From a checkpoint of a small model that predicts nearness at each pixel.
Model: encoder arch swin, encoder moe top_k, decoder norm batchnorm, decoder widths [32, 64, 96, 128].
Training: soap at rate 0.0014, 11600 steps, batches of 128.
Data: trained on single toy objects rendered from many sides on busy backdrops, 7.3 epochs.
Rows from block 9 of the encoder, named by matrix and row number. Rows with one number belong to one attention dimension. Each number is 200 + 40 x the weight over its row's rms, rounded and kept within 0 to 999. All counts start at 0. After the name is the row's rms in percent of the matrix's.
# q: window attention query, key and value (stacked) (encoder.blocks.9.attn.qkv.weight, 576x192, the q third), inputs 0-63
# k: window attention query, key and value (stacked) (encoder.blocks.9.attn.qkv.weight, 576x192, the k third), inputs 0-63
q.51,111,186,211,194,284,222,181,188,207,202,195,211,275,140,201,218,154,293,159,242,217,218,191,102,201,248,218,226,171,120,238,91,231,165,161,263,228,201,187,217,203,214,205,197,170,158,181,246,198,211,151,178,180,187,260,185,220,157,188,220,203,219,233,246,185
q.52,085,215,248,229,202,111,166,192,199,133,203,169,186,82,282,174,228,241,191,210,222,166,182,194,225,189,193,168,208,206,205,208,224,205,150,227,167,198,187,244,151,248,119,202,226,269,200,168,240,203,191,307,111,257,170,229,168,262,226,185,145,186,293,182,172
q.53,092,251,197,254,177,218,179,182,192,179,171,247,272,179,242,239,170,233,193,236,241,244,171,222,167,230,214,175,174,234,225,194,237,245,181,194,199,188,168,240,167,121,176,176,214,201,170,242,186,171,220,253,136,263,195,215,164,206,168,304,163,199,174,200,180
q.54,098,138,234,138,267,230,123,191,136,218,243,292,189,159,227,196,156,194,157,212,187,217,179,128,238,214,228,231,218,171,192,153,169,137,168,256,222,192,219,209,212,255,192,278,130,203,152,190,207,210,152,267,229,215,250,193,176,150,246,267,171,211,255,220,204
q.55,087,151,252,143,175,123,171,192,225,167,229,230,119,203,113,175,229,146,178,223,211,136,200,247,200,87,243,213,200,182,91,233,147,216,108,166,198,223,211,222,228,223,149,219,187,244,173,158,189,181,200,235,174,257,223,151,166,246,249,202,165,137,237,204,161
q.56,100,176,152,184,189,205,196,274,185,250,178,247,254,265,198,240,189,237,229,188,179,220,200,135,212,227,193,165,189,177,173,201,235,163,198,269,262,201,199,238,148,181,193,226,161,189,146,301,203,166,155,198,211,174,271,174,254,178,143,223,226,225,209,204,256
q.57,079,254,162,211,225,187,212,241,142,212,193,191,215,176,249,199,234,214,239,212,195,180,136,169,195,241,247,170,188,106,239,198,273,167,213,208,172,200,187,219,191,152,200,188,186,196,203,231,130,263,178,215,148,212,193,223,195,212,191,306,197,221,205,207,161
q.58,086,217,199,148,186,242,196,193,182,177,228,200,250,119,152,182,167,193,175,244,178,224,174,174,132,224,214,270,140,192,206,143,137,228,213,185,236,195,165,213,176,155,174,244,108,207,218,175,88,195,125,283,162,179,224,146,173,219,166,256,204,207,183,180,112
q.59,098,250,273,235,143,223,157,220,183,132,190,238,215,212,243,169,173,165,128,177,242,196,224,182,204,141,202,173,145,297,226,227,147,249,243,123,206,218,176,215,208,251,175,242,239,200,119,218,164,132,199,175,179,184,156,282,200,218,210,209,245,187,216,220,213
q.60,091,206,211,138,181,219,231,238,190,159,181,145,170,178,125,216,288,121,199,254,102,178,162,207,199,181,200,269,220,147,141,218,216,194,180,151,181,183,148,202,217,206,138,182,157,185,274,171,175,184,194,186,186,216,189,183,112,258,201,221,208,226,227,208,171
q.61,113,180,240,180,207,155,189,152,143,188,201,205,216,120,173,180,225,247,152,236,176,173,217,151,208,166,287,239,183,207,174,196,185,129,210,203,216,191,206,231,143,239,209,242,155,188,209,154,172,240,183,255,141,264,280,138,193,257,214,240,156,142,233,146,152
q.62,101,223,314,226,172,186,249,187,215,159,243,251,173,252,158,147,189,177,112,213,191,165,179,243,191,131,216,218,253,221,232,234,146,276,197,120,204,201,221,234,224,234,138,194,331,203,212,197,195,135,220,203,166,253,177,288,235,255,208,200,137,183,199,189,220
q.63,104,271,220,250,194,172,267,231,152,210,232,205,214,204,187,236,200,211,190,158,188,199,181,197,145,155,207,162,160,193,253,237,222,198,263,198,216,249,192,171,181,178,219,168,237,188,154,280,209,270,244,153,239,252,176,243,227,243,108,171,170,212,209,216,196
q.64,072,267,229,214,239,251,299,246,268,219,153,176,162,165,124,230,240,191,264,186,248,187,139,212,270,261,115,157,235,163,214,169,302,248,177,223,172,243,199,207,278,222,175,214,197,227,220,210,191,199,213,163,198,145,201,276,206,224,268,223,226,253,175,261,204
q.65,069,155,234,148,211,165,150,212,200,214,189,202,175,195,225,159,240,159,231,242,175,216,254,211,160,193,228,145,121,284,239,260,108,244,192,189,251,122,173,187,228,227,132,178,198,201,160,244,192,194,229,194,231,184,271,142,159,139,189,207,107,193,283,220,232
q.66,107,222,159,193,183,160,118,202,220,167,212,240,261,182,172,257,113,262,219,153,173,121,163,145,169,159,237,253,170,273,207,212,192,148,269,151,157,232,232,220,185,174,216,122,207,194,195,153,184,243,231,121,165,225,160,179,155,189,182,206,188,140,170,267,163
q.67,091,273,88,179,181,139,191,148,214,169,238,177,173,180,154,209,200,228,141,224,163,176,208,193,194,213,299,240,221,195,261,151,201,125,185,172,186,258,219,229,158,192,205,186,212,184,191,232,169,262,205,232,177,294,214,188,214,284,203,265,157,203,231,196,167
q.68,087,178,178,191,174,220,230,163,179,197,235,116,129,175,179,158,238,147,182,194,201,211,161,204,223,181,210,269,213,178,252,179,200,191,204,164,194,186,221,235,227,168,224,227,219,202,178,230,201,163,165,286,255,164,178,254,188,238,229,179,160,254,214,181,213
q.69,083,201,52,234,254,204,220,242,252,184,250,187,136,221,215,139,276,157,127,201,158,272,218,236,194,213,242,217,267,230,179,280,237,215,221,248,271,188,222,286,147,170,162,184,275,225,227,184,214,173,234,201,274,244,173,172,250,221,213,146,179,276,158,148,230
q.70,081,196,242,265,202,240,163,186,207,203,149,230,194,259,174,142,222,182,241,205,176,199,166,236,276,256,225,156,215,168,181,235,211,283,158,201,207,132,297,261,233,198,183,204,222,154,226,208,224,121,197,223,267,233,264,188,244,225,152,224,237,176,211,179,283
q.71,086,265,222,152,221,254,170,165,219,245,180,209,252,271,221,218,139,152,240,206,193,263,236,207,176,244,149,143,215,173,161,196,183,185,129,271,245,196,150,173,246,173,215,225,162,169,177,215,190,248,132,195,197,147,253,208,271,87,234,267,213,182,173,231,241
q.72,082,164,241,161,210,189,256,187,169,286,84,147,193,243,191,165,236,139,227,223,176,197,210,219,169,210,139,232,212,211,196,202,188,236,183,196,188,172,163,226,267,287,163,164,185,203,148,207,204,147,142,233,250,134,210,211,173,174,187,189,210,201,282,223,251
q.73,081,239,182,204,196,227,229,227,198,191,220,262,194,183,124,198,206,194,272,200,286,211,170,209,246,240,207,174,233,158,213,214,186,242,127,134,194,220,248,196,192,238,225,222,189,183,295,152,193,143,156,205,246,250,281,270,232,200,141,187,258,255,131,160,197
q.74,080,182,243,213,184,163,191,223,140,164,173,220,160,141,226,190,281,135,168,228,169,195,245,174,205,198,212,155,193,199,129,196,208,212,238,242,225,152,203,166,280,185,185,141,152,196,199,196,202,103,162,273,223,144,218,142,175,222,215,193,212,231,294,169,190
q.75,072,232,224,283,174,237,213,195,263,213,139,284,264,157,222,175,208,229,260,237,215,131,191,196,208,187,164,170,254,134,174,235,195,155,234,196,184,206,209,244,227,231,202,138,162,122,177,143,234,138,128,180,156,234,267,240,190,229,117,217,230,200,186,210,233
q.76,086,169,216,213,164,176,257,172,196,162,154,230,228,289,208,190,271,258,266,177,142,157,242,152,242,189,227,184,230,150,254,198,156,245,217,140,217,217,238,176,165,212,206,256,225,208,209,242,171,148,165,174,217,172,191,211,207,192,158,161,187,217,184,185,184
q.77,112,194,238,183,186,219,192,207,175,188,236,187,192,222,192,185,205,238,201,151,201,150,168,181,258,128,179,214,150,278,233,226,195,223,248,130,144,208,195,171,198,182,221,219,207,215,224,166,168,263,240,148,202,221,183,233,215,223,191,192,292,132,117,194,155
q.78,071,204,179,190,196,250,156,209,200,148,231,128,127,242,219,236,204,184,170,186,220,151,157,165,248,196,166,234,153,202,200,213,237,210,211,209,196,161,208,171,181,165,166,245,194,233,212,202,173,208,192,248,207,151,159,197,211,160,273,166,235,188,157,191,198
q.79,076,158,199,195,181,161,189,178,182,138,201,119,140,99,145,118,250,152,193,241,199,230,251,225,183,192,302,193,187,176,123,220,174,224,181,220,201,218,117,203,208,196,243,238,167,202,202,156,206,189,195,281,193,260,208,193,212,257,216,184,142,183,230,156,176
q.80,093,158,213,179,226,294,214,195,138,213,170,94,131,171,236,157,208,128,176,242,216,295,264,278,202,219,248,219,207,172,214,197,210,238,164,223,210,235,114,217,194,212,246,203,176,159,198,180,195,210,199,167,215,217,239,239,197,195,185,276,183,258,212,138,211
q.81,086,157,259,236,141,212,176,170,219,254,159,259,243,227,175,140,220,168,153,149,146,214,236,195,231,136,200,48,170,224,241,207,158,217,260,188,190,242,184,189,249,254,217,301,174,167,223,212,228,258,210,220,230,228,242,210,245,189,162,281,219,103,236,203,312
q.82,075,168,230,163,183,219,189,206,240,251,111,170,259,200,190,190,104,136,257,265,156,224,166,247,138,164,140,232,218,192,244,306,154,205,201,156,159,182,161,242,257,149,160,156,226,235,125,203,245,208,245,190,179,192,186,150,108,166,144,228,218,165,159,187,194
q.83,085,177,236,186,202,208,102,149,185,185,97,132,207,209,147,243,187,230,176,193,152,196,222,203,226,207,256,243,212,215,224,147,214,220,240,170,215,170,179,164,211,148,137,170,258,201,212,242,189,182,197,235,195,159,242,145,155,191,215,140,169,135,260,162,201
q.84,082,185,174,145,223,197,133,145,182,212,220,208,191,262,208,201,221,214,128,196,132,212,281,162,209,188,209,238,262,258,170,221,215,187,247,225,222,204,205,151,164,170,154,209,225,176,201,296,196,238,167,226,155,109,141,161,227,193,255,149,183,227,243,144,168
q.85,083,185,212,196,165,151,205,159,185,151,217,188,193,240,238,211,248,214,158,157,138,162,294,169,172,154,205,167,196,221,130,230,176,255,264,161,219,206,241,186,184,173,210,201,195,232,211,268,229,252,212,221,205,227,187,161,239,274,226,127,201,109,251,179,252
q.86,098,222,210,218,154,231,238,151,254,144,194,203,192,173,155,127,239,206,154,218,111,133,204,230,164,174,192,202,203,216,271,225,215,192,304,172,182,210,232,239,217,247,153,158,240,191,232,202,255,228,242,228,216,232,182,211,157,312,186,193,220,135,225,160,198
q.87,088,157,231,153,162,227,217,226,144,178,166,121,128,205,235,156,215,126,205,173,132,179,241,251,193,184,226,206,212,205,143,203,168,207,212,156,218,115,180,266,246,180,219,220,194,204,140,259,223,193,248,223,244,148,186,190,202,176,232,124,210,199,216,219,262
q.88,070,185,187,217,240,187,160,156,153,281,228,146,223,211,253,191,180,177,247,207,224,231,158,179,170,207,233,180,232,115,255,162,206,187,199,211,192,234,241,205,159,148,166,288,184,190,203,180,260,219,238,136,266,216,246,227,172,194,210,235,186,219,152,216,167
q.89,083,204,197,248,202,192,180,220,230,213,235,278,281,176,163,129,126,250,260,193,181,172,173,214,170,177,140,168,173,202,179,290,184,183,219,210,177,246,164,201,214,186,201,263,230,181,189,203,196,177,186,125,178,296,166,217,163,191,120,251,212,196,125,214,267
q.90,076,208,223,124,180,222,178,228,220,173,200,174,115,181,178,235,258,168,189,207,196,235,203,194,197,213,230,179,211,287,233,200,237,234,215,224,227,192,156,150,243,239,174,140,240,98,222,178,210,293,270,113,176,177,191,177,223,223,239,206,142,169,307,233,201
q.91,090,179,226,216,247,270,244,235,228,238,206,215,194,283,192,180,226,192,194,147,172,199,183,217,302,217,175,153,261,121,208,222,183,244,141,184,242,163,245,218,282,191,178,250,222,197,271,235,229,171,229,144,211,186,229,219,259,179,199,182,290,243,172,209,257
q.92,060,216,235,183,209,230,212,167,134,233,235,197,213,164,273,258,214,239,142,175,162,201,260,195,255,176,154,169,190,213,127,211,208,248,249,219,206,227,220,105,201,182,214,247,152,263,215,246,175,210,197,259,174,172,222,196,208,194,293,157,198,199,211,206,219
q.93,082,184,169,145,261,226,243,234,172,151,119,81,166,193,194,183,230,180,192,241,197,166,248,208,171,224,249,241,191,183,242,197,233,202,219,210,218,212,208,180,167,199,151,132,197,215,213,179,172,236,232,254,187,172,201,171,119,209,249,165,220,217,228,166,133
q.94,093,162,253,194,190,227,217,252,130,173,177,189,145,179,216,224,284,155,189,154,141,236,235,157,246,230,263,137,195,171,199,160,189,189,206,277,206,226,133,174,178,258,226,184,195,190,236,253,265,166,181,182,197,164,182,229,222,231,233,194,176,227,326,156,255
q.95,088,158,251,190,228,207,199,168,148,229,139,163,198,220,167,217,217,148,229,249,205,214,221,196,232,217,240,192,244,132,222,147,206,234,141,173,203,169,128,212,238,226,153,159,158,153,162,166,180,181,224,195,150,164,250,170,184,211,259,269,191,190,273,181,199
q.96,080,151,152,178,212,184,216,197,248,206,228,201,196,97,251,200,216,202,132,196,205,221,168,163,231,168,240,233,184,264,267,194,141,179,233,175,278,280,127,159,201,233,225,229,205,199,152,164,182,275,171,170,183,210,178,267,159,197,203,153,184,220,179,151,125
q.97,094,172,273,151,176,228,218,245,161,161,161,174,165,240,221,171,151,197,168,188,156,174,241,182,188,138,221,114,227,214,216,267,192,159,272,177,250,183,179,167,204,275,159,166,246,210,226,190,297,205,236,133,178,191,166,201,179,144,200,137,249,190,208,149,250
q.98,075,198,121,215,261,208,207,237,226,260,167,214,224,244,133,132,206,109,154,226,169,228,216,266,201,185,170,230,243,219,180,249,243,247,259,167,208,182,258,191,251,215,225,80,235,170,207,163,181,188,205,205,218,222,139,157,113,180,192,250,242,243,175,208,210
q.99,085,182,318,260,138,236,179,201,210,207,178,189,200,224,237,215,211,215,246,180,253,229,215,153,266,205,138,95,137,204,111,133,197,181,220,235,260,267,174,201,214,227,219,262,118,195,150,259,237,216,176,186,173,147,178,228,261,130,240,205,231,174,222,255,258
q.100,101,159,239,203,131,237,192,178,188,159,225,203,221,203,208,249,229,180,139,185,190,207,234,120,229,145,280,143,157,213,271,186,208,181,260,173,206,219,207,98,176,277,204,241,211,190,216,201,194,185,214,184,171,203,218,177,217,281,212,210,168,106,269,89,187
q.101,096,172,198,203,135,222,221,208,153,157,225,186,221,165,173,162,208,149,231,213,224,173,154,178,243,179,221,181,160,164,213,169,205,169,116,130,160,191,219,203,209,242,205,300,195,199,260,145,182,163,231,219,177,256,235,216,189,208,215,232,202,198,139,186,159
q.102,070,201,103,217,212,211,158,200,246,215,228,278,202,126,161,155,223,174,232,237,244,213,180,221,188,184,195,252,149,216,160,208,208,188,204,223,117,225,121,161,200,229,198,202,150,103,136,218,142,167,142,205,131,230,176,247,152,250,208,275,209,274,160,206,161
k.51,112,125,211,218,210,248,209,135,216,269,118,204,246,203,218,173,146,209,191,253,205,243,294,175,220,244,194,242,162,156,267,157,215,225,249,222,219,221,174,229,223,266,141,162,202,219,139,236,189,174,160,220,235,162,216,228,229,238,174,289,155,224,243,116,205
k.52,080,316,229,247,261,147,144,266,247,179,244,177,149,225,158,138,246,208,222,191,141,163,155,166,192,187,201,231,250,244,212,215,264,211,196,235,242,179,219,295,202,167,173,154,204,215,148,180,244,264,182,206,163,252,152,179,112,224,164,180,146,196,230,271,210
k.53,101,245,156,158,174,250,233,247,229,274,183,178,231,215,281,260,188,244,217,173,245,193,191,151,208,236,260,208,215,261,206,170,232,220,239,220,299,169,203,215,179,202,218,139,196,216,133,209,203,232,196,179,143,225,181,201,189,244,143,198,153,219,212,155,159
k.54,109,209,193,191,207,221,221,130,267,266,206,232,248,162,186,170,135,257,274,214,177,226,214,182,232,161,160,265,184,171,227,249,142,206,223,243,232,212,107,188,160,239,165,189,244,196,168,178,132,174,99,140,173,193,206,290,210,160,133,249,197,206,218,134,208
k.55,080,165,277,208,241,182,226,238,199,207,259,214,149,182,106,150,194,230,249,162,152,136,103,180,213,158,159,187,203,206,169,275,108,151,211,188,184,188,170,207,191,256,168,231,188,210,166,178,188,179,193,126,124,218,185,236,132,188,199,268,197,304,227,245,192
k.56,086,127,177,173,226,224,203,168,175,211,255,244,206,150,214,214,172,249,153,272,229,256,258,230,171,188,203,256,189,228,206,165,254,224,191,204,206,194,150,290,172,195,198,200,189,199,177,170,181,142,167,207,262,151,200,212,202,203,187,269,218,257,185,205,212
k.57,081,257,186,188,245,180,146,236,146,221,192,207,187,177,258,257,144,208,244,218,223,263,227,145,178,204,202,210,86,232,171,155,217,222,219,171,235,157,136,188,161,140,224,174,154,199,162,215,190,188,145,231,163,211,213,184,253,211,160,264,201,194,231,224,175
k.58,090,202,193,111,246,147,245,197,134,260,236,141,280,203,171,222,179,267,203,193,223,223,197,186,181,229,195,228,146,243,186,286,229,187,150,218,239,172,166,242,221,143,175,157,274,256,272,207,151,221,234,187,226,213,188,273,282,129,165,222,233,227,135,218,197
k.59,106,215,156,233,149,119,263,210,247,190,221,223,119,207,210,195,232,263,234,138,199,157,169,162,204,157,241,156,183,257,209,278,168,137,269,144,216,284,238,170,174,256,231,262,210,240,204,199,178,164,112,193,170,169,214,252,214,263,182,131,199,200,205,155,211
k.60,069,151,184,163,271,196,162,190,113,253,153,145,208,236,214,217,224,223,214,164,275,215,192,166,151,247,219,126,120,191,99,202,204,174,225,211,143,249,244,198,157,216,150,235,191,217,271,216,165,196,185,244,132,203,223,235,222,169,171,227,176,215,154,191,187
k.61,110,214,218,215,235,153,118,232,155,228,269,256,176,171,167,182,161,258,194,240,172,237,203,128,171,188,185,235,168,177,214,235,206,120,177,219,249,200,190,225,198,225,230,190,189,153,223,167,234,251,131,230,193,259,203,259,184,187,146,239,131,214,240,210,213
k.62,091,217,258,265,144,163,176,226,235,144,250,286,147,241,197,154,233,225,213,151,140,164,100,230,182,186,194,161,230,217,174,251,183,144,221,116,195,176,193,185,186,257,175,263,207,245,210,179,123,184,137,205,148,225,220,199,128,245,180,202,214,233,210,204,221
k.63,092,270,140,211,148,224,186,239,239,193,140,233,136,226,220,248,254,150,217,182,183,253,253,183,158,225,226,149,191,226,217,132,249,212,243,142,239,211,207,220,136,214,300,169,167,201,169,239,239,133,193,268,217,213,225,187,170,271,172,178,184,218,176,186,195
k.64,065,149,150,184,210,151,186,234,177,270,197,113,230,199,187,214,193,221,189,193,221,239,227,224,219,309,273,248,311,182,233,180,249,127,234,217,195,186,242,233,163,148,173,239,168,191,209,191,229,171,223,206,198,235,157,202,195,206,159,245,190,253,195,261,188
k.65,072,186,184,154,244,242,276,154,115,194,207,203,207,241,209,246,239,189,296,202,174,213,169,157,176,176,219,166,260,223,174,184,180,126,232,149,206,196,231,119,195,201,273,200,164,188,232,189,174,213,220,278,267,159,187,206,194,198,243,123,217,132,155,141,196
k.66,099,134,255,211,208,226,190,146,157,143,208,157,116,234,178,154,190,167,172,247,214,191,265,201,175,150,176,259,165,185,169,190,145,265,146,189,215,215,174,210,183,154,159,194,169,242,162,156,171,187,219,184,148,217,239,231,251,214,227,209,199,191,198,213,207
k.67,092,210,209,257,189,260,241,169,186,196,213,233,258,209,253,179,237,188,219,181,248,211,205,292,159,203,170,194,179,145,221,269,164,278,206,200,206,285,137,201,197,260,156,221,255,224,148,164,103,205,158,207,207,198,187,261,230,178,193,196,180,254,146,179,195
k.68,083,246,205,224,202,199,210,288,185,208,180,194,261,249,219,224,228,195,169,147,202,239,154,171,196,254,189,141,200,94,149,180,162,162,228,162,265,189,202,224,232,218,188,243,213,166,172,256,151,261,128,193,262,221,168,211,261,173,249,229,245,242,176,239,236
k.69,087,218,239,160,160,274,171,146,142,256,199,269,257,173,225,232,156,190,196,161,225,227,203,150,183,217,177,230,131,240,235,170,197,259,267,196,187,191,128,80,221,247,147,175,224,142,183,230,164,151,187,78,194,141,250,207,203,170,147,262,172,174,228,221,189
k.70,089,148,202,234,188,254,176,205,159,272,160,246,202,208,230,243,216,187,158,188,203,255,276,184,205,269,223,154,177,234,259,166,182,154,232,218,257,203,183,142,247,259,266,224,220,162,193,207,213,195,144,217,176,140,191,248,181,172,257,224,199,237,216,127,189
k.71,079,242,169,187,218,232,309,196,194,235,175,192,183,165,196,202,228,224,192,188,193,200,210,172,272,185,248,157,228,204,207,234,188,242,199,195,186,140,216,231,230,239,235,128,243,187,253,193,239,72,228,216,187,226,201,230,203,265,191,132,169,207,226,164,186
k.72,085,193,192,153,175,205,166,217,99,247,256,222,297,206,145,297,211,273,191,212,174,198,199,128,201,210,272,168,223,226,190,173,181,126,205,201,234,144,227,188,157,159,228,186,168,194,195,253,237,194,233,223,286,222,198,182,191,218,231,241,239,166,191,134,190
k.73,090,208,203,209,199,181,226,198,240,285,111,199,169,226,244,174,208,190,179,166,179,187,290,223,249,219,195,131,218,182,205,221,201,173,254,178,191,168,172,175,261,264,195,236,159,208,211,251,216,137,223,191,138,125,184,222,246,192,216,193,238,183,301,182,255
k.74,090,215,218,196,182,193,184,269,147,215,210,257,193,223,228,233,221,210,213,223,193,226,178,166,168,298,159,202,227,183,203,201,228,82,183,196,229,190,233,140,168,114,253,229,160,131,162,170,197,144,163,202,249,188,210,235,152,152,214,290,253,217,111,168,125
k.75,068,168,203,182,174,198,182,179,166,319,215,208,183,126,216,232,221,205,195,221,168,236,245,209,219,169,208,264,199,175,220,245,230,224,265,178,169,122,123,190,161,192,213,143,164,159,216,213,254,189,229,142,231,228,190,142,143,210,186,157,134,198,228,245,172
k.76,083,181,259,186,208,212,248,179,228,166,206,211,183,251,231,199,196,180,133,191,249,158,167,194,207,228,187,186,217,181,206,206,135,233,152,165,143,269,276,185,256,258,265,278,227,269,244,190,172,162,147,189,252,160,199,230,181,243,261,178,295,188,174,244,194
k.77,099,203,242,180,253,125,183,190,272,141,254,145,118,206,152,171,192,154,243,174,169,150,242,295,190,171,165,225,249,167,161,197,114,213,148,165,144,239,241,235,236,203,154,259,201,312,206,214,182,203,220,175,225,158,169,183,229,216,214,199,207,147,202,248,217
k.78,069,231,234,215,262,82,219,194,256,179,170,237,194,121,124,239,190,190,173,175,203,208,175,211,135,235,228,185,252,137,149,174,174,170,226,158,187,244,265,263,250,174,186,185,206,211,231,274,216,274,174,215,149,220,135,104,256,214,199,220,228,217,219,289,206
k.79,075,192,159,152,200,209,144,218,230,245,221,200,172,180,219,219,251,222,208,134,232,294,172,202,160,290,139,141,190,221,170,217,239,178,236,210,278,259,124,172,214,171,218,202,195,182,207,156,174,162,136,199,220,134,153,310,187,140,284,254,234,233,210,220,187
k.80,089,198,101,187,256,176,202,276,209,206,164,218,211,155,207,185,196,247,227,153,226,165,253,184,210,271,245,154,200,175,187,193,216,112,296,238,248,195,220,137,211,240,236,213,188,183,162,249,240,199,177,201,181,192,143,157,166,201,236,133,186,227,220,191,224
k.81,088,169,189,266,150,303,228,195,194,176,194,274,168,241,206,196,268,196,228,226,160,195,246,207,228,233,188,171,255,195,236,219,156,245,232,187,241,205,180,173,189,238,243,163,211,144,219,204,231,135,228,239,236,141,240,175,143,181,251,105,227,156,166,149,182
k.82,064,142,239,178,172,184,173,201,169,144,225,272,163,126,144,190,218,251,209,229,175,175,228,153,183,176,234,175,199,272,160,192,184,174,212,130,199,185,199,226,184,240,226,166,188,232,212,202,239,253,222,267,221,202,170,181,185,275,222,139,116,199,237,176,145
k.83,081,119,214,188,240,155,168,158,148,181,205,195,260,185,139,270,182,194,155,193,279,175,183,202,172,223,176,183,227,200,167,197,181,208,151,218,215,215,307,227,203,130,179,217,219,267,166,197,188,258,121,217,187,215,132,267,218,181,271,177,254,201,129,159,165
k.84,077,161,266,170,259,186,213,139,206,163,200,210,207,164,218,217,201,231,204,188,228,137,119,220,192,216,181,201,123,194,173,199,155,227,213,204,198,249,207,241,220,123,161,165,216,264,253,161,152,237,195,184,256,229,167,270,198,201,205,175,205,175,191,179,185
k.85,084,216,223,263,170,251,215,190,243,113,186,255,195,231,245,195,200,222,226,223,244,167,160,178,214,221,134,152,177,192,218,165,184,239,119,176,238,221,200,130,218,183,195,176,276,195,184,140,181,150,147,162,209,161,243,287,156,159,238,213,271,191,159,148,161
k.86,096,156,265,288,133,286,159,206,164,210,220,249,294,274,243,221,224,202,230,203,234,196,181,216,200,221,117,184,150,191,248,191,164,251,247,221,250,222,135,201,152,186,204,214,221,167,93,220,156,247,143,147,325,170,222,227,220,152,170,214,198,237,137,176,224
k.87,080,124,203,224,191,250,238,250,244,188,216,252,166,211,251,211,175,189,187,163,241,185,161,180,187,260,213,96,201,185,154,150,188,218,133,226,266,184,277,209,206,200,253,260,165,231,169,222,213,260,150,153,210,159,155,153,273,173,271,178,231,229,101,219,211
k.88,068,194,178,249,225,160,233,262,155,178,223,172,129,216,232,174,243,208,191,161,175,247,247,269,236,192,205,170,167,221,140,233,181,241,256,155,187,208,203,193,170,241,211,234,271,269,135,256,226,102,252,215,177,254,192,155,233,264,180,182,132,233,229,226,229
k.89,090,198,207,213,126,269,152,195,174,244,168,226,139,182,245,174,180,196,200,232,130,227,264,166,134,173,241,235,203,214,203,191,186,216,232,170,273,157,101,162,222,299,241,141,181,168,159,124,187,239,167,173,105,152,239,244,201,222,218,118,164,161,249,168,194
k.90,076,171,155,229,240,115,218,189,217,258,213,255,217,176,158,202,231,226,297,214,233,227,210,248,162,238,217,256,177,221,173,263,243,164,252,188,214,213,239,302,184,169,189,178,181,217,228,192,121,199,226,239,214,245,159,179,195,201,189,118,110,191,190,208,206
k.91,088,196,252,222,215,190,313,170,221,187,197,232,171,167,221,199,179,210,153,172,217,167,199,182,175,222,291,196,258,154,264,164,177,190,207,167,173,200,284,213,262,266,236,196,233,239,187,278,215,156,241,194,116,206,212,189,149,256,169,203,167,178,267,187,179
k.92,071,173,190,185,221,203,179,258,193,156,183,198,198,233,227,212,186,190,260,213,237,179,120,212,222,224,180,167,273,188,226,167,199,188,206,177,187,173,260,217,201,164,242,220,186,178,221,139,154,110,190,131,193,219,258,204,104,193,150,227,267,248,149,195,197
k.93,094,214,196,200,212,118,220,149,240,216,236,172,246,153,190,256,177,261,242,149,266,214,131,248,166,164,188,177,180,163,148,190,208,168,185,223,161,201,217,209,184,103,135,250,178,282,208,204,196,218,175,196,208,211,139,174,245,215,213,212,219,181,179,236,226
k.94,087,246,164,214,174,204,140,232,247,170,198,229,230,246,230,179,180,163,225,231,223,211,192,193,133,278,175,202,153,215,208,207,243,135,136,223,315,216,282,201,179,124,307,229,151,172,226,145,221,183,214,175,292,226,218,161,149,191,194,266,238,240,132,179,210
k.95,083,117,199,176,233,163,172,203,180,171,238,187,129,159,291,227,256,219,129,194,211,217,273,239,176,238,258,238,195,260,190,228,237,172,176,210,218,207,219,186,140,203,157,187,175,244,179,228,192,268,262,260,272,216,97,188,180,177,208,169,81,164,233,124,133
k.96,079,231,265,153,196,137,152,233,188,123,191,195,184,188,175,200,173,182,266,194,215,180,167,252,185,211,167,231,186,190,150,228,140,163,215,178,119,237,173,244,240,210,173,198,233,235,271,230,146,263,202,219,217,241,236,190,193,173,237,234,268,178,204,283,230
k.97,092,226,240,198,144,213,183,282,234,165,193,186,149,202,228,143,169,218,342,221,273,175,184,168,192,173,191,164,205,287,163,144,208,189,131,190,200,131,278,210,157,137,259,228,111,220,166,121,224,214,246,208,213,239,237,143,206,202,136,182,197,170,170,216,191
k.98,077,218,225,229,143,174,211,151,205,199,263,247,154,196,225,259,156,319,184,212,281,195,282,135,201,156,216,204,100,225,239,202,174,215,193,206,120,260,128,175,158,152,91,225,201,203,171,185,215,204,203,164,132,205,239,220,243,161,154,248,207,154,205,178,170
k.99,076,218,113,163,246,260,228,209,267,200,172,253,229,243,190,140,176,146,208,225,152,201,155,181,235,250,197,198,231,267,187,184,221,230,168,216,209,144,304,247,288,198,266,182,232,160,261,120,224,128,261,239,194,230,241,200,126,164,206,168,266,205,135,246,190
k.100,090,179,272,243,193,220,182,256,204,210,151,202,203,276,241,197,210,158,252,212,192,166,163,255,246,249,84,179,198,181,191,206,187,205,163,202,248,168,190,170,213,171,253,220,208,180,233,214,183,255,183,210,311,144,238,154,190,139,242,188,285,220,151,164,261
k.101,097,188,152,240,208,241,150,276,230,202,141,132,173,256,250,192,189,120,237,182,224,203,267,301,229,259,179,149,225,206,143,181,206,200,229,216,184,166,135,210,192,248,210,271,167,191,208,273,196,203,205,188,220,121,246,129,264,135,172,180,256,201,222,206,275
k.102,075,239,175,183,264,194,176,158,230,246,134,180,143,155,154,203,262,255,217,172,182,210,290,233,250,181,225,203,119,201,182,215,174,251,253,210,272,169,66,179,200,214,186,121,177,145,233,228,202,211,188,220,194,190,181,178,212,172,219,128,180,190,273,194,267